Rows from block 5 of a small image embedding model, named by matrix and row number. Rows with one number within an expert belong to one neuron, the router's apart. Each number is 500 + 50 x the weight over its row's rms, rounded and kept within 0 to 999. All counts start at 0. Numbers have three digits each. After the name is the row's rms in percent of the matrix's.
Before each expert's rows are labels from the 100 images, of 14848, where the router gives the expert most weight on average: "place" is the part of the image that holds the peak. Only what is clearly more common there than usual is listed. The data: rosettes with rotational symmetry.
# router: router (model.blocks.5.mlp.router.weight, 4x128, trained with AdamW), inputs 0-127
# up: expert up (model.blocks.5.mlp.up, 4x256x128), inputs 0-127
# down: expert down (model.blocks.5.mlp.down, 4x128x256, transposed), outputs 0-127

# expert 2
place: top left
router.2 084:465504498460442438492543532518518503477473582471563525566489490557382504470476502537472511460512435436565375436423487444452434524541562422485508363422492458463524605489451559539511517539457492522554460524383539531493522495441476530467549506511533425489527614513496494563420489556682493535504539509520494494545504508524407508529429512541499472469550395492450590444539493476515485467505
up.13 097:514483558547623532576505491531513474525514512416441455614520484573504463428561518564496498425456473452476498548441504413521524501398565510443509493578526583381517495494536426516486526490440436603526439586443566564507502514514452570499439552489494518547519438486552553519397492531472448535472553537463444489476483411491533490433527548429511383469440435574506469446462539515593497520456
down.13 091:501439595533445566525486539543482516486502441514525502447505527547530563476528434508572530464427476495481476521452569520505495468548421477499501531575504420575548567541565504469501525607533457536626613481508449401411427475553457404411450529490578492521515536577371442483458477494447401431539563498484415510476502547501554570533465518538493446527429489455499533436536502452441547451542
up.14 099:458504490568479467412495435509468613520544536469473503483521474542471402451530488555578575426555513566484517437544436508468609463516518483466519453504498423457517421560558456477579466442585571547394465496530630523463463455488465448515485422489424537488452474523413485478579555465527545463443503551566569447611529466477532546457567574474464565457501537481543456431545575486495476548482
down.14 093:454533490416449598518480420450525395476488513440490495576616507413546527538522503555576529411560439551521451497522545468517530555494525430529435458478584401493553565459559470482420538494475433564444512540547397504545522535462604557521487426607535508519496462510523494490488434518515454563490574544623531472483524548470440555458447494472527466488519466476544547526439512489431397442487
up.15 115:506433511498504535565412499540536471413533483512503447523577535574506455557470525489386485344549494576528497383501489466533499507566462493544519502455524600434448510493505524550536595551507513538493467494475566494438421520491458514411567488506551463470568634530483481475474497559355502467513533515543504495442487527483323498490425470436506455512426435506483502494575508527500539493523
down.15 113:509457555548554479464544510554391540512413516511480491515490523527487501542539456483505562472508544516583457526620496566495456521610627554499452624551504450526581417428557494513405518489501515466507511448509412518503476402565473405447598449499474533431575509585586451467474519496560429525434467507496487527482468490436497379552442539505543506540531519494532516393469549537500495501460
up.16 115:528502519509364473408558545372509537462478494488592466499496462515456474561450515554547382481485493449495531496587494494476526564546519582470432483532441517400491505540506491468501529478645512464449552480450499507487534427546533492527625593485442587496509496495414487592504486530588496521498528450476544568519498463464530622487524418563449465449420532494540434461574513456510466457499
down.16 112:425501419459436512518461542441561525513531451484557519586544450438503550534508622441515545528517481482522515448548537459370538508542488443458550381525458543517522514453452430515483532529538578540489494524418482535464519480398544580418476537584468520547516521550534548570486554532516548545550527484479519421526527485560447525452453590478547552498475506476489555581431435560467567344564
up.17 089:567543524428488498455408528555443437440553522507547486455460479620488526442492529426567493599505479411535510467436524585515520448516453410511561496481536494402579497460436446493524517512593569529571416479486496485479561511446440486479417533451521497480422596533455521597563566498471540445451465508512479546415604469501501553507468439455517475461378511479467479464623528527488473499523
down.17 096:545478442482492461460477480467432449415518521463396478470506429518580464453499629391533573476488488515555486491517459509543560523576501440462463537502478503524521488455535421439444520506535515497565592529507551463425440562485531472534572462532408402500562598519548436615579462510515550554475551426419467492518359490503424436519451465511504541520514600539505487517511526486524557481582
up.18 096:551472531483395456495552447487453478402471457580387575519450453377630429529502440545486517412540466420411443537556463564550519571541532495533472556493514510510518590547509526532525525494439481522542555451504574508555495556489531494494371536540489504580543510548395430594537512451483428522570496465504519409513507499451485435486495498512530534444548522524438470504509512479488535462393
down.18 094:595525557532475504511496487471398461521394471484553478477532458545491577576521530406495529547532545498548416473494546528414544511438514401534596435454526505472427459450402377507526504496517578490484454555450443475440445438527484490507490454531564501548492487429524433581501489541440580508392516493514500466553550633528478471500578542512557549531547472483453456524534546514634464480529
up.19 132:514504536439551463584521429524533430574477527551445591569546533466454500511445552465380558540556416477459598536503542523534512460445544493532447592506579445469566464584396543539443528499491439433429492513431416515490519452519525350484443528422532483508575493545521437486531452515370537510490523488559508535545457424517455467461524523554515530571485571492468441428538481479480518509506
down.19 125:545451425481499479399491522431461521469507504513597502535494543432470495415500537523530505434391556501394548541448445475587492565558510482488467499474454429622492491500527479531486515464476438441468496470519442552492539530498491491489540483526470455570492453546493489558513540464413547588425555571464496525460443503581522523364364602484478515473537577510375527548496489591527570484538
up.20 134:508490444419500500540549531595526355527541506498556537458522506521475534479527525466479461558473592520558544528501580561452478581477519535427486539475460451531542515484471496542630470490398406519534514550549523532384507470541583620484426434491436439586486521443517520531395570493552488489512470481508480579430508541488434485500445561451461464481508448423543544458417427531454478441553
down.20 139:548588592526550506484498369459523504532520553409572508487538428588546534498400440522452510498459400486513536520494512513404473563600559444554451523504540525466469512504573509492485597501484460450593498526511558524528555529510557524451532516519502444409455431525486453413404482583500551504532462573558510380423428510505483398455485486477465535502509430572557532471514459548500466571502
up.21 091:465560450445498515441528535414580419547507565488484450429452535510518582529605498484504554498501410532469399508545528496540530457466513552497428514522527550552412484480509585556428479440514388414425547479406515539562477469511474536467478460540495523519503483476612509493451509422540502341556451521500460517488555563479487576509410489499537435532458485574528468552506558382525435478506
down.21 096:337513485621438500514474413496419422540466471467479489543478506485574430516456542472547478494498428444526555578598516523414533514555488528445485592493559505534431509426477462507583573507477465543525452494493577448542463435573490508435430425492530464572486591459470497540532497532505531597489518599522518503487409546440473432516532457529478474444450489586430495494514549499473568448425
up.22 069:458517480455461528395416432541544514521568544491495508514498507515480522527449530573531412512506503565560419463478431597464460561497526485452506479511562434448580322521542516422442591530521481459563468461550520510558537516477438484563424517523513554471516546499471530570470574430363578472435492463497511504487526552480434411561527434539527498468475504563460420503565548523433483572555
down.22 075:493504479558496473401502474497462526484575429516397499440433536513497487541462517428459567560490532538518531510545542563514460427502423540530494517504437500450489492559420522500507528463463468503489591540526511452426488544457654458458587482429490490548487553540562530508456465412555493582394557519347507510543546451518447532474497375532480586489578524455538567569464570522498526512414
up.23 127:396497557496513524513549486494512502466554473539453474451543495464490473462409577440514434449482492551336495559480400550571471528476543491532514475432434517445524497479478556549595488517482479492461394532542473529517464493584496566539699486483469446556542464477515528445563456487516490429446602532494516477402535505495533545489449477545469433477472520493477483384571454414555484465485
down.23 126:555417456549545443521464623450476457427446444424512450524574435457490518424536432567538516539478452514602551457468440538456497566626490492466439499600503531503551591561607478478426405428555437480505548437461495503522573522499540500483433431524458452525531518578494533453446440446466473536559527474537634470530562469460480495484467594459418520482481543482478495499499523511477485484484
up.24 084:516503529584519514577537493556495475611492509441431431478501418393426586460414518562553554543465516520522442516562459447522513386503451567575523521582469522488521437517509526418483561585467494541462559463490545524484507478488400479524489478453471476464491506502441541512493563575398507491482438631493537404535570579550564421542519440479495519419478570462447501528558549459501558467472
down.24 091:443554477556473520535575477549518626475534477538600542492503601548554464545419479497485528510514543442484437432499485535412492414492457493572573436481561493473436498475469535550492442453555484411504543489515558519475408524536424487471560565586506531662460460593502461533544474472492551508469500507420438516474505462510595565603570527467421444486473534547472514446472559568513557525484
up.25 070:508467457456497575428526490482459465491469447433531487522479561468477405463492499515421548563474488498471547478474415488531578510533498472496491499483290543517534506534541541484547477562492502502433526409476576535550540522456352535455523538557445515460542592567452542524545607488548505411527494565613491536470477461525370447510475433445452471511486437528540545520510419501502449482458
down.25 073:514519452495475526524447544546521470474443493496426449478438589406477570450544493534541424499554494588621580540487440565456488541529492604446502458510514524568423519481407454425515474550525376487541534544575503469601442567369503562522487589454456442502610531551480447545512537528554475565468516564487483434475483500475468507567566520520544487438458541475446497558493485454463483427513
up.26 104:394474506488523493531471423562571504513555491582427497548487524511505489477523514500420513504509485474545496442518503509482512456534501513553486473549508459393408498461430509580458454478530534412525480461510539517444481472619600549576458579507601459595574454494499517475565475502336571486518512515438456512515490488577492414459513575517517472483558507394469568442554503445595395504557
down.26 100:512434514587554510569460471532551451450463481488551479554492458457467521419456543582539491467512534546408478518541459588475472493544546556494512535482600500556501523443481517415435436544596510513461469605561344492479472507509467563516521436540559471465505535576499563500467566474507520503492471415373525543463420478421580548518490525559454488487525517480400605569415550523540488529445
up.27 063:469482637468595533483534460488605443474487469469657408460459499512467526561549550524492470525518510578566568572508502525571555501478545430522465428453641471426386486556472519532532455449527489565549437555512525528514444457514521516523497446585460545508499564403506475476543499454553529436455540470587561511524517471404488510430518460456510506480399501551482480463472488440532446474491
down.27 070:512536486482489553554484463469591490478594465477463539508530526491542538481470403497440535465517499486473535497549568474492599465555486414519442505450477519528457413562512409436468524508501570525509661514584489569514527411486403546441565573473501541491573409536472468456526558520436547486486450477461460449412467476576555573446478536528504499494365571427496430586442471487464472488556
up.28 078:506587520561489485450379486418478503517546444511509494488522475539566461525446577501579499460546431513537574436559358482490555458573558464571468610547467446472502577575586545485528409490517423533535495515479558463596504467502551563556436521468465412495465472416464510560511531523497417509488499469468459504499486432540500502421477597456568500506534543421445557491443553525530420502575
down.28 069:448490512461551524525501473645569567533478497498547543505498535523496474514528428570494513421585494477583443502499506513474476406558520426522598375470535365526418452521477522438524531492483482571568552487492427518525525589390522431506522512523485473452501455495523488461510590578446553516452521508522505574592452568560434501537491473499566548447531508505395539597504540498500430424536
up.29 067:579534490534501502381393492493558467473369527423471425501507521467466474498445455506549507529498469529496444524479469571490557548577490512504439502546432499525513326547610535520571533520474406632521539555562569531476536490461522533564527466506493447461488528416542466465529505459509503459451496473449531539552509478424476409441484411498606608523488515442481452546504529486546552532514
down.29 078:506456491554455463561476402485538459487553573554437454490473591526572437483421527512425530488522537550463440459444445430542500343532461512566486511482497496602450561422407479408470598456517596498522575437564472475476582489421529539539515508582386440509464494463450498470507472463552539457464492507515393485504436531564520436522572469474491486532471589545514530498497446480506460530537

# expert 3
place: top right
router.3 097:459501484488461475572496533513587419502460554545436515516458556460430456498544485464532592523435433462535533461571467551462509464553550557486488554384491529513554509482486505519528564477538483552511502476452538552529537493479597429615463525441513445535507437435458559435442598457703519420477556551449469444454479528450532521501593589544455528507520516511477530492534549452510444567420
up.13 097:558412526527529471549487514526517522465543598487515521553477495464523473435438420547445477437508574530460540551494501481552496520522443561563544490481580575523552440550520533543486527540509455547529378543498421377420544554407511542522498500538624488458496534514444471589462447556505484537345536562553441485519540548452461489464479395445450497564478480421447433549431425519475510519504
down.13 098:498454484571524507540402478419498487595413469470509475544460488496464578520526452460619525550547435542546551472529514408549486471502447518466532529391508565480530488535447546533444576531462456351547522381465504527512494479556469511480548498498485460539612519531553451475490454490402402520563515484472448528531488528422488450634525548539529538564466505549477406490439437437476483474545
up.14 064:516497574478493466461630497528564573554518425483497498463493437496609411465431423499433477519492527452485464409434547519564516483533546485523581543457461489554551463482589529429466508440522442595563490478501535488589537477488521520579587533518434450524456504465511536517473580428476539450569518442526637443501521554537464508499413518537421556374519472425540518517449538491532434526532
down.14 074:450507508469532546566474459436460455501522487446501519527507484472491481448413522488521497537572556413479458500476485457527462569431512616495487494525488420529436427477468433546473518403600541509451502575418529484511532511528576482562505543495551517412502404495491586506492452573465496434343591464416491528612541512488448487473537524625533518484490451507472503403612474519539553475565
up.15 071:452459471495500599495477581537412465404520509548514546491411404487343499429554417470587544573547541524483485526465573570478607449420529535513511452500481460495538484495478519454482485503501448551494512456488471524451512561510495420512645400429483503424413585427539479490466436446549525429529521491538470405508426426488555501554490492487446554522503550448502506472505504477508550495556
down.15 071:496582421463524524549536547462451437513525559554448539568480536455540539501441475531416503490453498402458511440465522434429534514532479435470519458421495513455511528564573550518566454511454547512570554473525501461450553460590500515442530624416595383489508536450470503489582537539501467491464463507493474545464540514542505517384425450495515490556513612537598489450447508442628570521559
up.16 070:512562508593504467390377484531462582438561586484475519497481512557401537576509513532506515453452453483517454491465502392529454561519497487521464540491487413575561535493551579507533517556479509483546508514556547494514497523467574544510541427495518442417477578467475512534581589500466517468572592526503419632485533499423522483599477521483529547509436564500433523507460603498405467529415
down.16 075:399439588428542524573450483585550533415537538523563347482480529537528486446407590508475508448430448435544522453507529512555457525494461507545560473542523508509425505507564486480512511463508560546453461456437556509590513582442479522506577459461473513562492465455476550616519575449523596576469452458418460472556593461465459541398531511509546559441491464469497537460512469488518504572535
up.17 073:548525511455526491450485512526540548422445491486502466560472505507471515433561511599436499564547479511571527569611482426517548465431467514478591426524499584504507533458448503537486443475534490472503544488587467525566438523503491463496453440547459544457469579554466494518530435500557591482516561580586459509460621579569484496458444473564477534498614506434567466503483392484474500363604
down.17 068:529541454461441495403473581459484440521476457369474531455531451449514549482562479428473385495461543423559475568565472560492595515575432524505588480555571440561466455467533529488486520550494539467465599541497511468506520480472461552420551378488517511447479415587520534526486428432400571526457533548497607495561515497546481469547500468492472542562479425488529562453541556542474495533562
up.18 098:638552497469550548528496499464440521524485441503497453535605457590463431399546519593528536544486491542415498449486424491580541565506462492466444514447524457498526476475452559409535539540544455524505441498449586445499469567473451415482567461570470471504435606542381544576492483579561572447441504523454480541568449526524460503528545501512523442524594434542491547415504479528522459440514
down.18 096:534454483470425446461603471486507518444493494453492468530503486526507487506477486595470557442582500498496471495477425535403471497529561553478475455502625458408507469620515444546427501458433418529486503638387434508486577453481476397463459487536548510441470474534537465455473467546414378531454522494635498540494492480426528542472504464539412492503478522583417549547474534479488498500500
up.19 069:485494527548424523528523402410457544515528479410422453525395514455482455518571401458482522594481456464529523577509517482495428501467423529585494435494530483517519504575462433406518509406534469507417506359455473520519513476503482545451503497504522480490420589555516523430505461628570475473546502543621467474567494475484571533575489510584457582494442568536490557517493480564492542527511
down.19 072:433390427448557521533476462444566437476450538409551596561495506490538444431426563546561499430460515583405482539555545512559586511504584562471489486486472482445467511568496500520488537516546457428527547453433450520519492554464536470527492555519523574585542490536419456446471417483484524509518542408506380481415476474532543436504461525527495508486516585510559394574536538446437524566559
up.20 120:460458514499509431536495391516499525497487519543508533583517532596571511519543414418569429464458485450585429480462490596527500533525492479470460527499589459424480548413537505473476478440556476471548563468398476472433501390436546597571579478505413489476563591460483485511447477599560420546517514578533451431510473515487532567573518530535490479423450471456519463529418501566434532523468
down.20 112:472424473491480510461477525542534565439451556548546492422463522507572535556409487392441496513553510512471421547507545556490488440458513476439607593498373474531473456523538358430429467494455486438486517512517490560412457553474527447460362554525556473455579552442492430435463570513548491526502500484485522545394476461559479504498453465548469540525554502548581545541493452438553521446477
up.21 088:570473493433400494510485495504516493470488454451466501569406532471578466448464441547443503457476532485538543461585504511485418498496507455511377517555507561550499471512533526543563552532543509520474470489542455578534452435502541465511635432505501551464542499504618408543448466482397484454485477420515571491604548609580481472414506375511451479524540548486545439521447443517503442565567
down.21 089:513483568568429580549537609466383449516471513457466513543510581435447426503514464344469522576599511463481560479451537448559466540521542519517500396469493550450505528517509414451548531548569531463552480469547583466502551433510458490482435521525542519497480507607452527465441543526502461496396528384528547484471396491520519540546537427531552464474594520517517460469510527550574456535508
up.22 122:570468554544479483474465476408523529559510523557559482410537431521449536544497556481375533441435444451409449496511460460500533436490491389468493478448506556537546509496446590530535483486387518422528486493508453528568476430607520530539446509456500413495519506488451413448431494548614587482464548503516317512486539504528519521480541484443449498517548480561592533455528538461471494517468
down.22 123:524456562473566528494520519545483373473511466479486492470442453561617518434497474431526462489474453541446394495461515491463471532462458602498497498577446428481468448512518550546513464567463458415459529497503541461521454512569475503395512505555558616547417489502519507601464490543468516461563509488612539491429590433503501493582506485476470423438464473499569520397523594443446587433450
up.23 090:562469562451428534454502468470429506430487520576527467529461396491458503575500519489533521471457508554433500520456498512405464456389406503539484504556502570511511522616440550614593592527517421539469450542580483468451526463481489601447484536513536547483556524443450405577493494437496496566494442564568516492440538526415533443463591462494470463501511551478543579481528495516493608486427
down.23 087:498514464524466479505493499598434419520470507406490497526523532461518540457495570433494431496589534638509408493550469441417579430492509546460479503529534527566490525493466524399450563495537491418577587548523473562571505440519486485451493403410599510430445539579427530513517432485499471486540505417506419493561519512512539523554525550400526467439522450578524577466526550492603505497469
up.24 100:578568486538544540529467450553564552478570494468548529422493464551543524435508450420501472405525547476470517454615451558485509582488529513510488569580473569465451557541452609550473555527484490527316462515505613477516467498500514524477463457574540517581524524390513553549521502537548540514456588511491494542546475478470533445436517440480447419473540514534457469473507469472447404400459
down.24 097:543529468525527544495402506481397439591472498505441402484454525402478496563544463511485427406586482411521551532501497492461495455528485464441569471488530588535438539472399495335490499505518476492518478503525471559605485490601430562407461485446503489547526554508501558524515495584497548493520543565456493372564555475480494559438544526530488562502431515479500529529430500497556529430433
up.25 097:497447472532503551495428480535484512544508502379451472494399521469456495455515478547534515486452612466521464574458525508489580512530541495522536538450468527550461457554497463595383412423562519499522466584473499487519481532473495440538503479432605467492450504535514462555432458578531473459588404516476544437530472433512469532534583543549532414576380537519430558478370478553458457460567
down.25 103:411460498507522516589504549480472578503526492502490580482488512591479471499469527616516495463561430516451511490473524424512422460538528560524366525468514502494546526500439538426524597562546423451566532536527548482351470520505535486488490517528551399487478529493466430465555553525497449488521505452557420577380563500482494571455476541458534458504601524505538586415449538388507517462441
up.26 113:479481514430486417586463543490478490402465451575466460488576454495514511509462514522477385554513455513453447489525425451557476541460494408557505460509339504538559506559446447495524486562399496435527491458482542564430538536471434605609561498566482569553497532443477514550507455503548521446558486423497495545437516544477504624497472525480440613457552519526583529497534475538574480486496
down.26 104:595559571510538463437536483521554537514524564526444470501526397488475468551572612473464430547535558534562573500492456549393491556551502579436437495564547569509422490426499439418417494541455481496539566512384459423526474505393594506491580526421517515385440488415515523504417464540513504518512537459484484454533539497592512583472487517520517468460503402481514503453481494474464487506479
up.27 090:517487509493563474465498528428549511394534463452542597526497524501423399419565491581552528490482496477444589517553441592625451527568452492538519496511532373446527440457526513547525533443448522581498508627493445531555537466458504484554499519501451589531478493488416513516547581400532449423549495513530513486528538516473524549534530501462581618563499460509508451526575562533587488502534
down.27 092:440562452451547528544541488403467504493520474564517480506551525515510430559405468588508584461470534461511429497562533468456435565605536491473585482486483498422508424460541567465510520545420554526611554477473534511510517480448530449599509551508488505496446590443451528528576575559379481528497549464592530474526509526515627523454431438410506468421562490467542455508542416456472458505494
up.28 112:409539495518463491533527446427530480449578515514522467533561589532601506480396537506490399461587524624485474542493455475538524522521487449493584584473462530425524487539527518488482469506512495592530493563435506478440499490532544511516501517513488594575430525518431454441640511498568540537520466517499493453382450511545455476537477557410455501503536461529607455466482446558595433443400
down.28 105:529592478529429487387538433576497554603531509492497491509492553515508497484661499462458491582560570559565509448499456543482525426580574524401514511520610462548460557471542457504395450434457375600501468448438555418496497596475537444459529466486445559465560437516527469459475571445471436492504559521536528483508477518517473546455512509530419494472531453468491534499461530511424493505487
up.29 079:505464550617490510454405500421401462514474492513387535404506503521584482584476621460538495485519506443476543457517516485588526523453433503531469525615530585514549554509538430526482533482548490474538568546444409518453488454459442512497516543505475449513491514473592443461460492477554512525566476562502540537583461430521540468567408506541465562439580466510432437487507558364441508535518
down.29 083:623537471452458517493529444526479419510455484529582507525475467485619603540499411498471434574528488498509520476502481502444546513488527490597552532497508448490489468575437472437514479530478565601512431373509590415457522532385511536473551497552418522585535467488587564512480510407515443522487437427504442559552469536545485452464528469559476584492600511535495592545474528512522559536470

# expert 0
place: top centre; bottom centre
router.0 102:393467480468510546531458550499515518446487527487589547581484575472554453456473536547530607596501417466450381444550533416542459515596541551516473505419465484437551463488486563451424474509557470511517431520488536516476568531498569462534492438557521397457538519540559478570533462502532478565563537568454589575416528538525636497550499506460532510539445522432449517462511466485422456475554
up.13 106:490499527599499447410499523652543569438431524539539524548556413485444488344450576436510464494496581472534513520528530508448518402518544488464572486515530405486474429473514588499471452420506547436452464542497431548406507466525557419394556555503486553519546550558518541491518440499506540572505485497497493569543547467462485458474489471546447478553455522496557534520450558539601536554501
down.13 115:430471445512501456458426542533388454476550421580360517548539539491479530467556495495514472446448461494505360527493539506538572554460555549462484528543501507547450505469486452490554559548611422449566537455490526395585511531510462448540467477506513505485511529514379495495504514469510454578454532551443652494543564448472434627470515492519504476553463471613502463517526460530513516497515
up.14 083:454544537476521524471459512445536500563509548390582437408429450542420561539497517550494527545541417543468369494519473468522523467548434474521513495433594612488482416541579548436518560561578518541466549489507497544531484523512506464490461534495552444542558441545476546443526577550443456436492561454421501548526567495555492439530464494564532598524545455475488460581476589452446392551505
down.14 090:557513503398419529513556495596597482548577512546483496465556595582470449541582518405423458492562447535479512568376498542482459439502450553472571542487516533533516556434493502562473406464569492501531420482539539497467426532490506487466474525534509524591522470507456493519463498370581524433502477429422496537470446486510460394524505512551475530540473573540455460450437473597460489559557
up.15 094:550489556526502514474542457468519501480441535494590465515415540405590473517428493507403477489550555442618465508467548527433516487456418425406520509526518511468531484521526470368542489507426539449607559517549531528487444544454424563431475447438490466478471507504519552561384547502604519572479482509485422500447533667525539526560497484484558504550465495425458437510518521522551476505523
down.15 095:419480500444557550430531546511424498574524533513485538443500588529549486476480380575534499534466509513433465474490641441523475453503513487478471481533464553457572423559440620490438522451404566486427492584512534492452562561545467628519478511500462499471529474483546485518521477554408566508519473466613450494458508470576507561514557470457468427557465464533540552566460551485577423562516
up.16 086:518509609573472529404533546466504492535444583505445469548576439487579470495588540478469483473438529495414515554421557567439544494421463550577498472543486567430459545510434527598445428531530536493524521497447513489532579526435540455484468576405472454459591562562558492508470579500572509572527524542498586504509524476476453435517465561531532399595532455497586550462480488449537479527432
down.16 093:513487484495409481566582522520385502488509430496575558553502495489364538479503458480511477462472445510547387469430535562516521491501581492453572451564584505600584532474507501513487442584558470474487509442453483543372436404527473477436450533570486506557531493444436417452511512494484455470396476476489533529416564506507468475470504543483465491480392532474486502466500633517440572520527
up.17 117:427449445471573482485462461492555401569586473512582452525468529547494577597487511573506552538508455557490493529475502499422503510454427597516521503493582449386443565529500562428490501484552507548506564497442463530479512459515493498544532403447624480511631589523582509472574524554498564538465434525477448557475498509514502429566568485523432522457481502512560506477479486616501424541580
down.17 118:499532405489522468531439381470575502537514542489464536500499568542511552372506523496561443507513454540415374550564552474525498348488500565452571588456588486477545480475579549543436458473557428504578547527514487527503473535508549601519520476506495546493461467567557569536481486438489478479477562527395543531428552487406479455507438469420513572505418491516520497547565445475463519508513
up.18 100:436468432553539528514553483503553614553517577514421548484567588514466460460466491475432552520517408484566548420511481474528602570534411552489514504565542500397558551538517501498513508445447441536489480455534399527479466487457486517479583551402524595448544552521491458540559492467459512518421470551442435529419497491487426522535454470483556527493474543352509532481552589435490503570566
down.18 094:500468566554447497449429514549607453526460513436523442488522450584554507507538558553556434408558513444472450459550510470516461505554461434486495458510515476528584472524501509425528501507482517414479557446567543546522547542556369604527559578552480453492429463594558560554440511383575471557504459533446435520475456458592493415439539520493501470431456522527413504489588498496538507559538
up.19 087:533522492511385605469503523440509464409551508482462568538404458526513496463537609574479477554557533542420451495550532449485517417462485513561501513554446596470401657519497495506482548434529469519455546569597452511541498470512535567421550426608471510539530498446547460458485504450501558431539532520503503438528455478501543472448484432525509487471399457473493533472590489423542559447544
down.19 086:552562525503630481459423553557495401556531458578462464459492597475530456540529473481501483524453427527410430532458411427563490420450507465608463463454485494531459525606501570521472495499515498483503466497446537402548433508592504520435442494485584522500474594490455611540522458467467476499549535509514523518509562484520393569454553436488498426510490373517511467441497521541509588527491
up.20 122:530516540493495559482479520542470406517506497519381453567424480500551470544430519480578579506590480463519615506533500474534494602524610482482498536563563485339506445462493427426507511426501491525489425614493482477484421439607526458508506501577484461549477590485500491530451518561407624491412510484522501486511510576613555520469464456548485531521460461535497494499494474467522451507498
down.20 111:516451437491420472548481535500396548536520466439420545515509413488535578401605465480440491476457558495558566528522539470517569472504499539524504557538437443441503574478437437553481434473455518534435542555547446508561461441452525475573498493396506509408331483511435526479484429448511592566483495522525366468494467478476467471468494592515534479480487562539527534502474432415491540460503
up.21 096:580460444569544458540469556565459602556497429527464470513414410526528421467519495529471543538506500528395452503520571572452501492517490559520508450462515466524510560550483571398495514548478528500518550426542495339584442576487461516471483558491482565563498493473511537483609435587562500544514532466515493519529542504536548521530588523548410437483550473484558482464597458392457582533473
down.21 084:468437504487502480515496423468527438453440491496553612523591568534563562559508415471622492539468509412465551570480517525404468525409519484483503549521531561568522545447553485524473485586518536440487527508452460443569541528539485593543502493564476526558479557466440476462519437464482481427517521504628568559532438582547465568542554416568496413430438518468542399527471487446544512465495
up.22 058:516511420468512429495425510546578552550499575498485481445431526538442522497441563518500467479546492530551337442475543511556540473422484443406418553509500485567429528499483440535514576466452486463526499556466476471523543567518604443439524450479448464428446547501513443502570526544482566432472518413488429402570531523514511444461534424498549485483495492490470603447388409516472571531435
down.22 071:521442526455569559532471562479480462490530413551597439552508516579604527507486449428465544506482482461448498410539507494522443463465569519463548534542548535517512432640567416508540571449603478499539431484460437444535584454523553527442462430492527435416516493480429511512514589496470537539444502520495514442401411404515446545436463553523453521467585491533423484495467554516495587519511
up.23 067:469538444435544519449484470408569490547512466422539553531514588493431566386476470495583458539469441456574552546464490535515469459541512503515468348468539459439574467427499581493542498537491474490543440451553542424493482443497543568527463503544441496467515551499525480424574473463515487579509481477554490591514573521446511461393555442493569561493498554424507482521442576588426603538466
down.23 074:554534503520530481456461486531516523411598566497523554485479585446565539533499522571452462528538529529508503525511463533503470498507536532507570515452429526606468435557557424517522436407521502546499465474535461444571630443456407488504547508554513460416497555631490599554476628509494450558532468512454546500503462461422561416475491497579546541588547557491504511521557511519414424546567
up.24 123:508521394552510479458436586448435537440478477490439390522499503532519447575512502409542508508497520499589521512549508449575378398469430517448481544501550575528484507484501469473518518568460477434491463387501479514451488539547478556489529450591572528468600570495524488417466534547478510605596477404624473572495438568492523512548523462522487518527468493484542527521589569419530486463490
down.24 116:498533573452527469524535474433440480453414502523553503480486432494432454566457522555500339507569514566572518525430486514552505571451453510508562494496473560482618448588587421491497540574580541509424489519505508463559532466488458449458493590492463495456522505423548494588553572437484511443498558487456513582459539522476512490601450467559573467520642470523537437508449477491496490533580
up.25 110:450483551499452523451543470422498491398481485549502477611606502462460515499514411527465458532486560553418516569523469489504527626510465591504486518502445519540580463575538492498569605453428507543507414426482516588437517516411461430449582567528484488497461474458467458471402560545587457503558471443523424526487558489546404535515601563557490519512558556451497451491557465470540516525512
down.25 101:481474516444534475556530470526511465493511453488472574519571471393490499570583654438502471516493554442560504508477493504547537497533422506563513476506516480591559566464431464476534426510492474468521533505492437475414519451598532545485520535412409500392543448458516562385525412449457512567506490420546548402538413532571576454512520483564578494533492468446448460559480595467539492522522
up.26 087:484566490481434556526537566420473590622460449543534482462486542497518527469581437527525444461513512518474469494600594442558482473447499441468470511484636606517510531475491529439524554571347472453452463468559458554571437524591483546558517467474472569547378486565506421457495473493507480405518507487472529510452560477530511487476447508578507549539563482454434527524485525391485527499502
down.26 100:438462522557470549569528476459560441434417535456536463549584573429490393407483563536493548486532478471515556546480571562491475511532485602521445510476420438541571479508547558532407489538603541549500551572445554465497532461489435413531504496556528523451536420455440519517432523464471448510422513568485429447493540521524457493573530444571540482444481342519447469526540433530495498560495
up.27 112:586558474411475463431526485572495477460489612505457540461513419528551485465583561511532514486411527602441484447514524512488532417545507500562543473456451496535541510422447477405563447500442482511554544530587525591535517530537504531511482470466524378534486476475438481451478510460511537482445470523597465485476516510458494467514506495423526606471613393529493557491496391545497408635485
down.27 103:568589549658517533416568497515591520491511499559438441525546478525478508511443519398527471481527491536461402456481514548414471480453498577496577552427541455555575668521473526510506506460533422537530483547521560372519455544420569452503458498502502530464498531454446515562521480486589550524552503568502442500573519552498509466515561517463458530527508494489616538407480530518475512508544
up.28 093:545496480498464509439518427463519454462519525510421499535508557499540525423519515475508487470487481461526479490489504417465445577593388535640472471509504539576527463510520546493627557528442629528547467489596426554451457441449544530510525529541578498497529503575478455464445456483518442431494441588516563399517447445552579465451457505510484520506535473517397424512579611474526441446549
down.28 086:394567579632396565534430480465495469568494474427455445529566470452584452522479579589483481499484557518551498550502466460505521477449488471542492444602408516479495442548477506493531571563469520510520560487520455501479534465463411469579472530542408465490521420555504557431450451539533546503559533420551417546564500490482543515512482384590499488571545556475423475482460564513464437538528
up.29 089:442512452543510503408617488564596582509507398506497468409510510561493466371504519575529436519539585577496447564503445490512553468541519530541563485557481527528466401480557449522469490489552548485546573582529447474487514471497510466560533463535477525419503470556513513536560605528490456498418558546597455506545481502542508481442392437528509417421491452485427470493466447580544448574529
down.29 100:514467590454507556472420436578481378511586468400415503417491561556529610407457442479423424484521565555550544503523479513560495505481438531531437535503541546499412492576543512475489572503515568581550488496482442559460529446547563540565492464484504509475471514539436501473494476557527566537554580560561460535428487483541545533475455466483372484569521477532460600396523482526501503501509